{
  "image_size": 48,
  "crop_scale_min": 0.8,
  "loss": "softmax",
  "text_encoder_norm": "rmsnorm",
  "text_encoder_head_dim": 64,
  "text_encoder_bias": "none",
  "text_encoder_qk_norm": false,
  "text_encoder_inner_norm": false,
  "optimizer": "nadamw",
  "max_steps": 8900,
  "batch_size": 256
}
Rows from expert 0 of block 7 of the image encoder, named by matrix and row number. Rows with one number belong to one neuron. Each number is 500 + 40 x the weight over its row's rms, rounded and kept within 0 to 999. All counts start at 0. Numbers have three digits each. After the name is the row's rms in percent of the matrix's.
# up: expert up (encoder.blocks.7.mlp.up, 4x256x256), inputs 86-171
# down: expert down (encoder.blocks.7.mlp.down, 4x256x256, transposed), outputs 86-171
up.58 089:541506468444550462436452509458439455500624460467503437495516466533515480530453520564467529469490518514469489479461464515433519505429477506494441527445530456547515476510506481551518509508487617531515517460573530548485533505563495511444446509494440417455527510
down.58 090:496537500556535526524525510501536488524467528571499545539511433479492563530491492493467544481518437415509454535475574442577567467557542529523485493508536515517438495461447506500477498461447500573410493524550496521550516478563422529489509497461485522501458490
up.59 074:502485469511553543568432557508481525469527498478488569526485494461529581532458518469476594520470475428566479585521517502527508476542515506525542489463505490487518525488481536473477540502474473452462511508433483475506523433562496511564522491511475488505464487
down.59 066:480506569421476449472516454500498495576483523493471449539513488517485441509441485579497517488524566582489490456419507549465383521407526507571483511516465440550427481497551424455500468544541600541535563533469550506506504542443524488512504475529556514492526540
up.60 103:527531504441484493499451512516525490627527540516479465487513484486439456483532558527475496498456575514523523495494459551381514470412437498517520536522488474501439485554569433503509521498516480531586502476484521481503451480580489544447475469575486484445581504
down.60 091:487462490559508536440456549467502476511545511492435547491511492514513478488464526487498512484543568537490495502498467514499642511483503480475467490444446442426470468515538465505473550459476518589496405406495519524463519490541517493472443544512512472455518462
up.61 106:508480458445518432550477485498412519484490423454554458508479528489524515516497475555550507506519449512505538482535526451493566469456563522553519591554495541507534462468467546506465454494435538507450485492529516477465542539462430487576527513523531520554546562
down.61 102:551479412535507438519423419498485504402540438456504492491508511531536494513548504533449483496439384506437562507438499483495603563476503490471529517459495527477468448500480527494473514492404465422513600481543520545522477528446436480441471495584492457508546480
up.62 104:465594442463481524469521508513489513503510464420537464483575526541504380519509471531413484507471542471485431533553543597525506509407506504570475539447450449474468482473448542430479507520516485518519499491476466469490497512522485474483510491580537504493507471
down.62 091:571430480495486558489473479497521506541488494545538439561466462459490595480452506469562482507478478562497555448460488498471491537513477446501487578493550480520588519476489450567619551395489513464456543558468459498547462477488489531520502460482471510472493516
up.63 091:529425482540495523437448490505387504506524426508460440536532480553516520584553542578485541498576466500449455516428510447534503520512566483501465495494496509558499513578409525527510537476484533537463500474471562454508505562473422496515488479474543463534444525
down.63 069:527468459491542561499488510474493491482515500534526426535447496477472472456513509499583432497524515559465532562504443463487556534527463490462501579524486540492488553501468531538558531440501486495480453477407496472467405488540458595533538573556507511536477416
up.64 139:525507560508460450479499475444492407546509560544462481507442472482437516516521538506565527416481494512498520521475450437469488447468512534451526470510503551557477501513587413529536479515481536477557495502625517541507499478539533564453536483455405492460546555
down.64 158:533475510492519482530513533482518492510492500539540529478450497493498560468480495519517520492447438496509545477477512416560510420478490539514526533506534494492513491410500491559565467452461529562446453524538411523538544495554438527466537485451495513496516527
up.65 076:483555463479500495598438522478442493508557454502524492486467468502505573560477513488487562479510472427520507471533505416522483398448540523571569506462540521547530477441523525520399500498500529510454509470510503478456543491509491478489514479478491446402511578
down.65 061:508489505490522410434482440514511512507466499510465411559518507476520494549497485557484514503549425581508506519368493544476450585486551501480457480524438491561463516538464482457486442524493553492489577546507616558544484555430501513502503481509504512529505504
up.66 098:508517521432503603482495504522464544526478511568444467564570502540513510465492453467486573537530502495492484534519490490479533531525530532515538485471553486581552551493487524540497532487475531517507501477502534508588536495576522538484499523493531499468462462
down.66 092:480481504524518512462524414493433499476495472434536490590501623541515443467491519545508504507562498485520424474535467561468452474537473526513498453507546400561533502456504511476491536537566500465518485478486529467458531493507572445594519487485547488492438600
up.67 107:439532443468451571558489528494502489524502478446500500434523512502529392528516476552451478492486544471473488542530486596473518538394512471594531575428427486476498455505534533457486500504476491487447487477468470467505490488533480469529489490562505495483567517
down.67 097:493444512511456546523499518529494543532471501536554495543450472486506547460493512495547457529463513551477552452453481464503509495506446419489500519508536498482548535433509410550609542378475491495450548558523436487555457482526501550478506490475475517495525541
up.68 119:503534472442521485487440530507504459559568514497465504483512452498450442468488540510484464494476580496523528501453446552407530477440402472514515533481497463452463488531578430531492544497481473510570484482466493502526451452552488567472498520541477428429561487
down.68 149:504467467530507557455447543472469464481561466450471555473505494562520455470537560490505476487508536514452491500486477489475621542504451504542501510436483452438479467491529465563497538485412501518521428406468486525529512526540473467500455537531535438449516476
up.69 112:542536487511502505520485523489533442514579487491486520451501429517430470496485547494489457472517576522484526494450473525470539460490400480519535501480548494480434455520545425559515520520472472526581466465493478510540434476529468539469507505551446401449534476
down.69 163:497483478528510540449465525461457455481561456466489536517519503585505448484553574474487464485516525515434466525499468470484599527532434534541505505440509435455510476464518468554500552483445520531496435406487485527541531532531494487514470505526542440437504484
up.70 110:541504543520477516492511479441458434528537468545495431538467518519477487438440612528503530433511479506524458487508448534477528515498449520461488483499520474593494516499529470498555535503494560493489487491617543495517510509568534561472540525512474465445490573
down.70 141:463501523507563493512559496486530488495474526530517498518484477475475522521449467478535562477515433461522480528506537431604453440534571535481467469517522500550489516449442517518565476480558516564455494539544440487515510453561501538525552480424478516521478502
up.71 084:485581538457505494488551481493528495513464561486523479467473548451529531510488441515471522482437466501575488498547544495532505470434565498485419494620494530504523487459465539439514450513521519509504481487560531506475565482542520507487505492463474566547531524
down.71 085:552467468553522469481456444503515496452524488484487592486526472510509518489569504486430442500487398470469526540378515470486560524502462514526514479517515517483482493535484465559445484484409465469496585505549559545589482511492485528479534507507471478490516447
up.72 105:577535480532456523490550476413490420515546459552490524527546425521472514507491538515441526416552527501499462498436578522516538479537465479511453439525506466551491477496522462538512511557497546612486454419554527532525490548513499489533494462475487438455487518
down.72 069:516572485493465570508513483462473458517513474501576461538541474522502517558475510429469543469542538467495403517510539416530498527555530567615480555496521475510510472469510493518425512501489559513483473454434432480506553482530503441510435430512522474412436538
up.73 112:575549488569526469477529507504408524469477441497554450477514507576483552548502474535577497511472458566413525565487520387467546493484546558519517558498510563548518486506476537526473486542447542452514488480461513465493502496474401515526502466521514502558476511
down.73 134:565475433610501474509453476462487469411540414523523448520486480538536498509536546516471476475496467533437511527503495457536619518506482531520531598453527478511479475525499526535494538437407508453443494436516556484532460526486390526467455500571502447468471478
up.74 089:526482524488500476538564481531537547516487496463551576498486569563523502465575572468555434542480476550460521481524464481533500480548484496495452485561494526476514459496538505471536507465527458526535466486511442476462459521461523445512463487494545519500520472
down.74 077:478534495486512510525509538518528537503469519556512446501506460446474478518474498432485542515515531430525505553549501502535384507527537548501455531507503578552502554518449589482497496534538488549490604636452424490478472500507493519501501506524477523503484508
up.75 099:545494478535430419534569467481460489479529457527537502535539443540439448484534540495452449493550537482486510507480522376509487531532469513523539481578500485478397502554465419555460508487508480555551511501568444514509502505514505446485471502490507461482478502
down.75 081:584537491450525503501474497518530549516474503493524483437460530475512559521530470509501544510437452474518489536464477577437453505543527488468535504455437591507588513518560618469463481547480498468519503603494523496482538502492547547477589508541462539506527491
up.76 095:538468477535526524514530523538524550530501485447517532455477517543525522451533528488561457544465500584468547459510450505514518493522434467506457502537508528459519419488573477504548482497493481507499477478502465487472451489468469484512457469514453522516582503
down.76 083:446524516552569501495513496505495510515468508527511415535520479463483491560460479506512577482536497476512524530544514490496417539507572518462435443519512560605516521557510613455419443524539547506497562561494555475457537505480466494481471524488480512525465534
up.77 091:544541462476505584507469460487425512486541439467505460468534508529533493524450594518431620507496496475531479538495489592480536512475462472524489481457530433562541500505500511489497499515474550510481510462519546542533503427587508466526476470556427435489535570
down.77 059:441529553538574510517559466472519496458502514602497472615527466492480497493475485444514524466549530523496461552532526441527545548567565575473456481535511525552390521491421500485511482512521497504472433449505522513535467513518450506502508505511565500496376487
up.78 102:514497540439493470489485549526532489649467561504476495478487469458467476489564497556518492492454565517540542468465478503420499458418456496520488511525489534507474471550566421490532521488512490562574504506502496477455467531557510542459482489512479541477600540
down.78 089:509483521537477507453492542480535478489517513516450520506519503488532533492436492480481520482474546527476451488524493527495654486502538492466490504464447455445516468514557492513490538458481538611479403406547517519497566507527484523483440502470512490464463468
up.79 090:482456426566525562503469529492526497486531523459490518452541418522514541567505511519453502493480485505493607459469523551468561575453454471496547463414470541517553442574506524525499487538445530491472495421527544552505459516443407416468403453529399478505524486
down.79 067:509504501480545537540514514499517510534491546474432507479520453464448497495466481446508489500447515523490576564498480460460442576498515529504524506517492603481483506536476486515510424586448462460554537606475423554536439538523426565412529480509471528513561441
up.80 118:564488463546538505528473507468491424510532465517511514440467465518440511484534513494529432457510543530441530510442485466480537471530416490536553499490533555477472463506560464561474498519444458489545447465475500511540438535473466529509510495552479435461472481
down.80 192:537477452513508515466449511480444467454572439469490531520504516592502451457554577483483448494495529515421489529494459463471582519520424520551524551436519453455495469474521460562505546461440513511505460438491479512531496541525471495506495505545521439444522469
up.81 113:497438508597543519511520545503539507510505548465449465465555452465539575537460489519539516508494532582502579452517528559468555545482477506499507502457445519522608399542516509518499488518442540515521490423519519538501484519475394462488424424515401505511505576
down.81 101:451494505540478548509497504517514509524499516504458535491522467506505521508502473537482479495471556520487617510467524555442448595450470509484501425501440526466519455542528483496486497545481488400511587579484480543531480504471450524365479476492450495504512474
up.82 108:536469497508519418504483477508414529470474454462573470487529526519484554535500461564579501516484461581450560529514529406456574520506541549487539567490544519503535459482456519528480483529421558467495489502533492485469577510445439514540529491568490521552529567
down.82 155:560484416518473446496433451477468482443567425443519460524520502554551503519530517550440487478461452522447526478483473501503606549460491501530553557429513484474484452495502493536479533483418518448489529444532531554502506559439430475434450486591516435457529507
up.83 104:527433517554504476476558476477479522489490458567508449502549471540509531540465518526500582499563537523449485529414530519497517545534550497514497473473488492572515466484494459579539540520428569488444470458453507521540529569400418493509486441500500499508470508
down.83 145:526469425536489488521419465460440458448566443449509493513477495539526507495538531533456472469468476529459531470498474463487595516464472503563560596464568482456512478510496478552470522452447504473509453431557490525491481517531451484465481491578492432454531520
up.84 087:548461503532521507529552491550540558524494487468523554484477516554505530486542535477554444537485486571447548472491453465514511490541447489511461476544512538470523439484574480507535493477499476525514487473517452480486462483465477455499451474487483521503547489
down.84 074:450525501526549521532527517524505533530458506543503438499487482468474476525480482469515557510520501442531499546557509503535406507530547525469444495511498570553502535528493619475453484531543493531501575606468474477464493488502482509506492545502474539525484516
up.85 088:487460423603509518514445512514505515488553501445488508472536442512529551479481535478444465520513503504501579439514487483470509572501445498511579480449496489467517465551532496563468485527470481509490510454566465575502446506492481422505438505493423436473519524
down.85 077:450552524482551490536512483514531512570491562493470568467529463471487536518502444499466540496480454489525572505448544503473502561460548497488544414519469571537499491521486505463437439595416479464509544616532549545544492527464412579389538453496457514525531432
up.86 085:482544447516474461543516498492509471492541494463570511465553482512507462584541533495402497492474511451473514493496582443515471527436542546526519497506473501493433476490463492514447505486524472499548521454511447473476486512508514402440455475528483485462518485
down.86 072:552480512435562477500499515506483519526470529520497523533447460489486535491541481452568488504511494504500552572453455463494417496545494494513563514510442594514527536500487577519490473477442519462506553650497516501509476523445496561490568516493491508494531474
up.87 095:493515461493472521499440520485426473499572464459539465444483556516555506516483568524472504496461490486457502498546448491442532478421452552484470533529481436537493498524496473511530486497514498535532509450544536544517544501565521510509518491476486407485563554
down.87 075:444522515552513550520531475491522480552484530521498505507553416497504492542478457476427535500548463495500471571445564474554667574536579555548444508504505516506460430543414517521440472492395519567438451441503491559570502534529364504474439473522476523499447459
up.88 099:534461502547501525496561494470483503514474477553482426506538478520498504550450525514459594491555558502481485539417491536495505561514534481525526468506455500599521473506497454560559547528462570502438478463425511509551517530403428496486465433484465503500473516
down.88 115:507471434556483568489439489468446456475562458463502492500482479530519486509514529529451497470502482525453522499482497476483609530467486481577532569463557487490519489531476488578489533459447497496498410420528495520538470514584447481465477499558482440457522507
up.89 084:519625496438523562512589501520523516497462569488545481449477553452494498467547497483467497503426459495579497554541509510510523464477503515488479534576511519494546509481461533404517474503518479475532484489491520482487480457568506497514520472520481582551536511
down.89 096:502445490499454535446469507474485464488537483490438516525546453514499509492533514453503426472514519551444504487451453498476448549490460526562511540487506492504521511617454361581545530448468519538569570469486491545555480571479501467517490516487526464421507444
up.90 102:520531493481523467505549482466522473464500525541488554536527506511506588532524462482500540470514466502500499532551562448482493454552537553502443458608539544607559538531441515548537477559506515537515483503554490514534569526554517460530539476436493517505487478
down.90 091:522557544433532488457475454537493525497498470503518545438494484530540527486503537518461539552513420483494496439388533494443430526509474508490449469491510486541529483461558456529498435537504574558515509509517516611567582533544556477481531526473473504456591508
up.91 094:502537494465474541516529513541514515512480521413480532492497597541557412484551576475533493520452458486532465503581472587537502472520476469480515481505463517490534484438512529430563512511520466450503484480481485488486480502491519476533501498575530518510577481
down.91 082:480529507462498487499531503507506524520497496612555435517504432479469510495468528422530483475539575489491510496533496490518390513547491539515423574504542531556524535529475481550587504499586536529498552557459415512526481495503528493512464499484456499439481482
up.92 084:488460416531526478534410493496474497471575451436518515508522465528515527544504541483446521505508491443473527497478486434477480491488464507531564471477503515494496486496488480596466524488494483461531528464537442560508506481531509425499469517467460386450512536
down.92 067:485569573454588424493530472521553523584468558522496522516505500474484523534511424481488508513479448497522497526459555517478532490487575498456512440542480578549523501495455543419437431544450486475512486543500549486524500547456486589454566485496478547533536420
up.93 084:504512473406545618552524541496450487535463534519470483512506475494530554480553440521503503477492507479511545513523500508485524468449534485519434496546541553528600523605456522528586517476490485515559471457435537467477443528530480502464543474464558503491478503
down.93 060:507479487605469414530460419507540513473512495452488527546468595504518496504532479449427490508448477511550489557517466436549530518534534552459559512470508442460431460484502475456535514485499453524489464416529396512449473464496581494541488437505480469490536478
up.94 080:483502491536498477482502501508465499513542492464510494476513462517561488573505565504505545516572504457478554464537537477501482458436506515520516454509484512539547451500505471533480507502521481480528521458560496516483505496475508395489457447402452469462545565
down.94 054:497555512531611402542489484490513537535519542527543572570461480524510517515563473422520516492495461457499591574475521435515573484542542543426487500504492517504434543442436587499453485509474443436490493513503520468525439479473514568444504506529457506533503453
up.95 105:519447522556457567481505544528529528508491492535422530491542459580566559530518528526524525528495508534423524455468568494539538571523517472452478445456427523521493432556494505470546486474442514538483480455502541496528488595435431462440445478494510528538507511
down.95 083:525517442518555546544494532480506476517529515472511516465466477509461511510509495486558444467465543519488635525522470487448449513487459491565539503481473578446526493514566531541454484547503484399574558548446423492428397512439418555413502479556446479504537466
up.96 090:567498483498507525513537542542538533531495502458499555492481560540487484481556528494563448534422517538476524460517462474530521473533455473486473499520467546456511419453539507457541517503512476509483469480496464454449447519459476483507492487524516520526575452
down.96 085:484523506540557457520523544501490515494471499567532431506482460470480508513461493465536561499561496431528542502545525458525411502514530521481413471521553554585543525523511610494422458530548527515483550552475492489465512493481501516552458521486453518517464517
up.97 099:572551494491471469430620452483466518449485481563535448480596470532459495535477474510460546502538498506448451581435560527495527572555540518513519483442504477533487477505444490569499535550444562491480484484495467540554582483461444472505468483546483517559483470
down.97 118:515473463515487476507451415502470518476522471484487437573483550497548511499530480560441510500433454534492484482523483549514602497441516456505571573502525482503540515473523506486463548434470505417421424484558607504488519504435491546451514508581535483506474559
up.98 108:420406501590489434542444496497516500496519518533379524578481522480479479430483479496498427492565538496513514501504428434482498529550462530522550555579505454482470511526499448495485501493473492492463494528510452568521469489508504534585509539407543465491450487
down.98 093:487616505499492493484515543491521498543494514503552488413495504518488496580570511526523569487524471461509480501530563519504472454512498451493539468471463535466573465430553529452419491518480511481449512543518496463475488510491497526486517488556437516515573528
up.99 112:482480541495502472525506560506539489714462541480510526483491460460486522485550475574521507495444582493571558440495533492399496434410439502508502525536443465475471496510547477443472489521504500538554489504447548471480541515570480552491478491513531542499516575
down.99 125:454444507535491505470459595473481466511549487489463529492468501545551490499503545515559502459551579508448492491532469497529557442481485466478429444431461458453452502506523493480494537460531512599538520489534533452477530525556534531511470569462565448477531516
up.100 100:481363506498478458481453480503386510497518344528477474556485484534575519467517547554531511523619469468410473491451514467506496508540475470489431515524513511527510500507515499495526487449497486545441498506524531481493494564459486502533509523428580493470480540
down.100 087:565508482495528493499491514514540506516495502481505445479439569502443426498580482525541442507398560537485540560503408515467454449500469463472544561490499533448476517488533528485570576488502484471524476536455453419443401488508534562491579540566479504521557456
up.101 104:531576477446486460481486439442451492494500517437526528430532543503505455448541489471434465461491502478515484547516485574486504525510400457524493513501444403419487505442495510422484498554504473490577495491414489566548496471529528482604508511526508497534542513
down.101 092:443531541438477492496535465418569425514504539570490511538532454467460469527463493479478540416525554463556505506543541537445487476382539574523460526528530458567528522542489456479483526478560532496519441478524515523505522484512544546443522503521483510463480468
up.102 106:563526510477510415486436465450483456508546520509512491479461494506480544545500556538520510455493475502498497515494493477426488394495481551463474482534521506545521506502525486574539475507513535513538495486594503544504518475573521509512558487437434447454522538
down.102 107:473526538482543487564527498518516507506479513535534582469473455497519541478495473504458530521483413479512514507451562432570523465496528514521458506540479504493471479416457488500490423490458521569421500515518460570574563522544434492440505490450476528514544488
up.103 099:493615501427431543458561496510521483529481561500515497447546487500483448558567506520460504491466497500513461512478565507502487541439559496490484484543445497485424476534458490429497486509517478564538506483527504468483478502533495483437478481528528542536548462
down.103 093:592462472504474502453482498486496500463504492500501538526493492488497536476519507389519442510506488506490518566483436440444479534561458550533544552484473513486558539514493474568523498497489503467566515578519486520540490525478568558562575492520486492463487505
up.104 084:477431505535574417550495440502515507460486536461509592510469549482461509502537498477468454523550533531567545581505526483458477479568509545489527450552558473492471514530449493503508539480519472476540490484463421516537500461517525423568486452474481513560465492
down.104 075:492576531348526525520521476520504514500493519510527520403521459507508494514522487498468554510489444442510526488510541522480374478421513507503492488514464594533534544453528506470485446525569526507583568629537473570509533509513556487423566516487466527479611486
up.105 087:516513466506481480568531516479452462511523462498534500470511454523474520519555519501465547472543491443508524472518580371509483447487528514548543479566512517510442518492452488508433490484513480519535520480525473461478530496515505434476457497489540485475510555
down.105 074:559495498433580433457492471524509516512477513478508477449478492496508530530519497531513492517519403524504556522392472519437417535473528516523475499482415548575516539525522534475458429575487560477545563566493608544514516523455564527534560512517472504507555518
up.106 091:476540479457464542504486481517516538464500502426451530472507587509589457478544576488467500528500455478545493536605492614524511484520447478524524517481461511478536494494451550422581523477499471516518486476464453509498495496512505434597483504533544507548538473
down.106 068:509532538383467517476522485485514483592489506528532444480518451510484472493490497490488493487528571576505538474518493551476382508446443491531478607495527495532577482489505422524589529459586567525480563522465422550494472497495506467505472445544458512441555500
up.107 086:467437488511529435557436447508523515467518435448509623531449553550518511462552580466542408506519498519495556505554470484528481473572449513468479463487522515474509499498523522469533520453529452476498497487501431493466457489483519425515474514491557463491493452
down.107 067:494551516405474535503525526524536528528477517532498439440546437490459443521483499472455505513509549458518485531518510553468357507449492523527465559515494545528509538505469492490512467571580527517555596683451418541546479508523503525492565513521464533488530492
up.108 104:478471474537527538537464562499516499517516532434461444463571441470555519510431469583490594503512532534548536448506537593440544514422445455532522544436432469498559427509514491447456485525437572511506492478490538544491521505482412523485489489521466464527483615
down.108 090:448485538580456509517515500530535526531496521528474549522516442493490504485511475512472449512501582491491569545475521517500541535513473462477429411520494514433472458499510454505537530463511447468501613526518414480526492466533448510368455480418475504513506459
up.109 098:527513411541520467542465475466476478478542489433573518487546438509427463567523523494478446477517515529526565522439490495472511542490412487514523496485503469440498501536487465555449471547505512456531506459508509500505461445442481483520489480520429437473465511
down.109 070:501519511400482585563511454469533476530496546475463474486484520463491511502505469464499497465402471522525495537526456540468474516501534513493546591505439566508509500519465487481621490514512454457466468521457469520481490557485477526441599475499571510497507431
up.110 101:493461515474452454518490568511491534531507522468453449521568528463557478497453482570577559524516500584544524437547477548426517504442541493473527520487455478510580440507520490477489502488439547515491486508526499496455556486477493529513516518464486517539554618
down.110 094:487532486556445483516472498494538496489525493499528547502485477540511475497541485499448449491457534459487571478446497519519598560475483486494506462469481493413479416470561486517470539476471474453475580490536473482494476525484468467356417492554473483460519469
up.111 095:471518512442494548508468473501552509518479551448421528464462558446566465492550508500470485507489474475609491554561471560477500497498483510480503510524468483489549484481566519418562534494516485506521491485507485544483514448571523475583511483486489552516609538
down.111 100:490532483497429523473496508484495471504525476532513536516562453538461484506532528448468444460506525564449486479493499474488438502469434530562553555508551521505557526524474346573505520454449498500511546569533450519575467531507521511487569484507479464434511461
up.112 083:494495422599502539539442518493521500488553524457479524470549402509492534516489499473407485505492509470482560452507508441495514554487486496531614476460483525468471471558511516587435480542466483515494513470550453580492463505503462434483458516505428426475533507
down.112 070:484549535473568459504517478521534515572482548502473555466512459480491565497484449496474519508463431484525553511412531484438485580469522478489526448516490590552519502535482518469436407572432499452517559618534541558568495528460387548437559464498466548507524452
up.113 097:500498526487525486509509516497471513534450503500547451500461503449535535530498467559502540494533448487544498447492558463521523420466550489535446565584471552514536501434473548426473444485496521493475492486485559480473548537514470495554520488476542569535467577
down.113 107:530450436569481456478435482488470481407541465471474522536480537551526468497592518489493434492509458509447513526512446479519591507539471465490494504477493504460478507531498529490497562432435464484521564462532537462462456517465555511567506567552513457490523469
up.114 114:523545475459526505508447515509521459558562527500481524467506442518434448474501557523466475481466572509512510507467488557426526459449383471520513502472512475466483469531553423530522528521499480520562481473502509526529438468555484549465492486543469426444549486
down.114 134:509492462524518526477456529464468458475560465468482548491505502555506442483546565469491460482505546500462477518504476495482619517519438512543506525444495447427478482481525481550492559473436506523506416377461479497511502517528509469525463523564540451443508453
up.115 099:494528496421483481443445508429384411475600441529483491541497535539546478464497522514527515441516496474507483462500508521448501505495499532476508508439546461552543518475502517536498529484509599453506510472550544516488524505566530495513495538541527425415485510
down.115 101:478572554450568478506562455528505542511448518556541482527507519462474532518457472496507520526539457430555453486491551493501378485546518552482445452550505503585489526454480540468470423577591513504501514525497520523513536473503571506562545507463500543507456541
up.116 082:578550494529515509546534468503487522486512470561507494534541448502487548477457508477427541520552480468550473507534548444512523455554478523509522488551548494533544529456482518563385487510488523509505504526582476558524586487549530506534532526473449492454463543
down.116 073:479488533491517432469487450524508525521479501470469443481516538511536495514473472619445546509477412536495483441422510558472450525444553475496448440514456504598496489536475501462471443575497531496503561572517654543539576536434496491461552494496555499523524536
up.117 112:483597541470455481470470487384403407500530558476469533530493543543502483451478512486480499396527496485555489463533507523461510557510483481481554491425489434506506520481490534448469496533495518500508509456525575496484511521526519464548463523559557471477488529
down.117 098:475524522444532410529527496479506489486483507537514476546507522453469507512445492519515520471540484439554516481522556524472293478489528521507476461525510499592532565497497530473453454547575508467486544539506540512451510509451618520564561521523494512502470513
up.118 113:494427523525509509485506531498459507586494475569455466547520419547515533518460532576499567504562532509451493441381557503487501511500496470509486455476494480543488475520545427519498533507420576536446488489487558502502485598417468534471487496473535492462467532
down.118 135:555499442517501521482452544465491463510532483458512550454479513545475464477556535501497420473436555531463559490505448517451587503480431481544546555454525510429506458506549489545535531477456476472562408428470445497489429507537459473469505515578496468477548426
up.119 108:491477526560473522472572571519483508532503536501537439449559474526538504538530518565563516501466532584448549425512509490531524515433514526477501502493453503511457438552492481470499490495468521508562502445480545464540529532481417513431451457486459484525514579
down.119 095:517478486556461568480492503493502486525499518484463498525508470487524548502500491543496486495546550495482572519473490551462512548477490486484523450469438507481505467561546547494456533491506498461496606529487533474492454504472408524404441491506492507487439501
up.120 086:475500408582526577495422535491507487474563494420450509439552443515535539576504515486407529508482487479472562452510486489494492560443494494515584463423479520476520477543497509566456497534460477480526513442537501563499457502486471424477438510497428440489543510
down.120 066:486528578484530457536551475521550525580466560533451548505518449486479513495491412473452488514509477526518565533452512479448567536475516509513519484546474562529508476513485523454434439574432469468532554567524516528534483527467385590450516471491465535506528436
up.121 095:512496519499459508494542545464508468523504519574492545558531456470531540523442551499489542473547529446577472478423564533489480511502436512516453465497483443555556501519522437532541530552499549588449484488526500504569546508488501501480480444404460490430476510
down.121 098:493535521532429522481476554461518438517538497506495596486495510526524478473495536463463519454512575431522483454499555504476572483520502509552497454451550397408507468518563460554456509521460445519489448441521448509491559498569488459468439502491538458446479490
up.122 081:473577524404539554483575531493528501532436575501490511515497484478494513483546450501511470479431474527531501503502492488504503471423545493462417485581488531479514509527457515473576475473517499571542478475539543475511480481568498507438520507437486552547536481
down.122 074:550509488567498437471471432480544474449505516480437609508475550498481584486511488445438461495464371457533498558450489396492540498527484564496596471513563490530491488527503444531486465510428461508534482436593479545514500507524536513550546441496483485458543444
up.123 097:494483521481463530505561568505561487650466562590480459504538441478475478530468528562506544485470568487481505467425495563434503521458443503514479487489430450552468476550572428485516527545492539554477495480463555500554524532495453546457469468515496538458468516
down.123 106:477436474535496581435460616494473488549540479464459517464505479525535490505466540543532513493559566511460553467481490554481592498448450448536423455424487448444531499515521474526500519461483502554504448468472496494521502486576450490484440539471533464479514509
up.124 102:540519497519482499552503497498501505479502488510499495450482522449520499460479509499457511512511532454597501490579484580480497442489407550525498549496476459474571474430569516470461507523514514484523509483529465570476572454531512482530487476487421502461483551
down.124 087:432470527589504525458466530515529493545518526496462535575549448525515487549503482543506544487508528524457482497446550506548588577508569444481518400476491513494434489573431455492501520455386481507465486516506547462532485557478440514364514523500568490546488454
up.125 085:484599487441480530450570521505514489522475550490525487455536468493472457536551471518488505485465495531524499499513588484533506483452550477472473476565495504476456489510459526446493478509517489523528491488538530463483486484517496511430502495510504540538566483
down.125 072:605461486555504490456494467474536500434481524493504540485478493473515543468542484431484425503437421488504513566429459411461595544553483533511536523517511513462502496531521504574470495462448470445565508442566523527553502488513493519538518481491461483468514462
up.126 102:534566427474519470455522490447530471476572457455518469498590516497498401528506467547434471453467516463519439540479497587464515534443501528567456581435473452467515468468496561550485526536521565509508483460503447509502524490549461517481506513557479468486496462
down.126 094:516456501519581482512466444526535543500469496550530430534466467476501590548497475538494549515454415531500530504436525519520558506438521460444452553505509499561508503468461505497514526423471502452389510522523585501558499443464478579420498497483488515527498519
up.127 105:497481450618482599538530569505547519506513520468479513465550413506512512478466479487459480524478553571469546436522508542525575563501421456495553505427447516449495444566523528470465474521415510539481501482507499529492441561471411501479484508577452489507500513
down.127 102:489485522500499535531506506528503537531496513499515527450507468498513561482462472536527507530472472508512637465452520520424442603443479472496480420511431530494530474523544494485475453566486480398523576581495516560558520494482419524399487483448460514528533522
up.128 082:516487515506557475497545582513523524535466574439557469454493516476521491482503464512547498504456542567543547485525492478510533428430461495497485523569477512496502447460466528477510473500488494518561479488482468482476497505506426517507458406544448532547574545
down.128 086:484468499587443583425512485466490459497498496541485476549533443476545522538489501533490533469548530480500490513465532506477506556532490489463475419484508452450521488600600520491458522412466513566489547486541526506516534498499479491456381533465533498476411507
up.129 104:548508487510540506504479531481513462511548481501503502481521444546471500518531500483521470463533541544439505527424471512494509501512539465526505470453528555503504499545529470604512556487448468457526468456398515466549460505416446491508478503482478407505483447
down.129 144:532526457542502510478444499485473481484552457488512502519505534584525520507569544517477480491429483556420479490494459480512591487519464527511550535445557470467509483483505470551516547451432520473485443431519516483529501539517483528455522493556521439451531475
up.130 092:499533531458444487466523506444509427489554556546449548530544486468545500544454507492466531437506544427545473461470561536480484538480540530500464469458499465524546492536527455541507543542482537580505496481579514560558563498512537495423465467447441473392498500
down.130 096:515529497496464487474497535481529467511510502557460573536482552499507523452482507491492535483493529412548488445495544479483535465525510519535527448483609394496559492509558486548475487527462476521459446530562466499486563474510505512500497505478555486456441535
up.131 119:514528508539527427487470471459524460489518541489520512463507493491475549592515495507508545475512477496516525531523534451501490409503519592495518457532528569577540508490482491571520462535499536489570502475575474541523537475559519450488518467450414487475514524
down.131 123:508514556470488503564496537553489558517488480532545557468423514523562564422537506497485501553458435471496525439493521433563499433502468470483490504534479539470498533414495515503562439458482498549450496516475448534548558530523490502490529548436516510505575513
up.132 121:484605493440491514543476492504428517478487489475528510449462552459547470469582563473452442514447467444519499564569493525490512450469448542558514550564478474472502506518496524441510482503510435499537481483447451506532504473565524471590519512505535514506580493
down.132 134:493485488498446589450499493432506429558522496505479436514534469491515519561500498556514506433474539583477509449456478567499505519433493496521497567461503468514574463535486418556555574418521588531451454466499499533523506517500475507469489483513504475424488527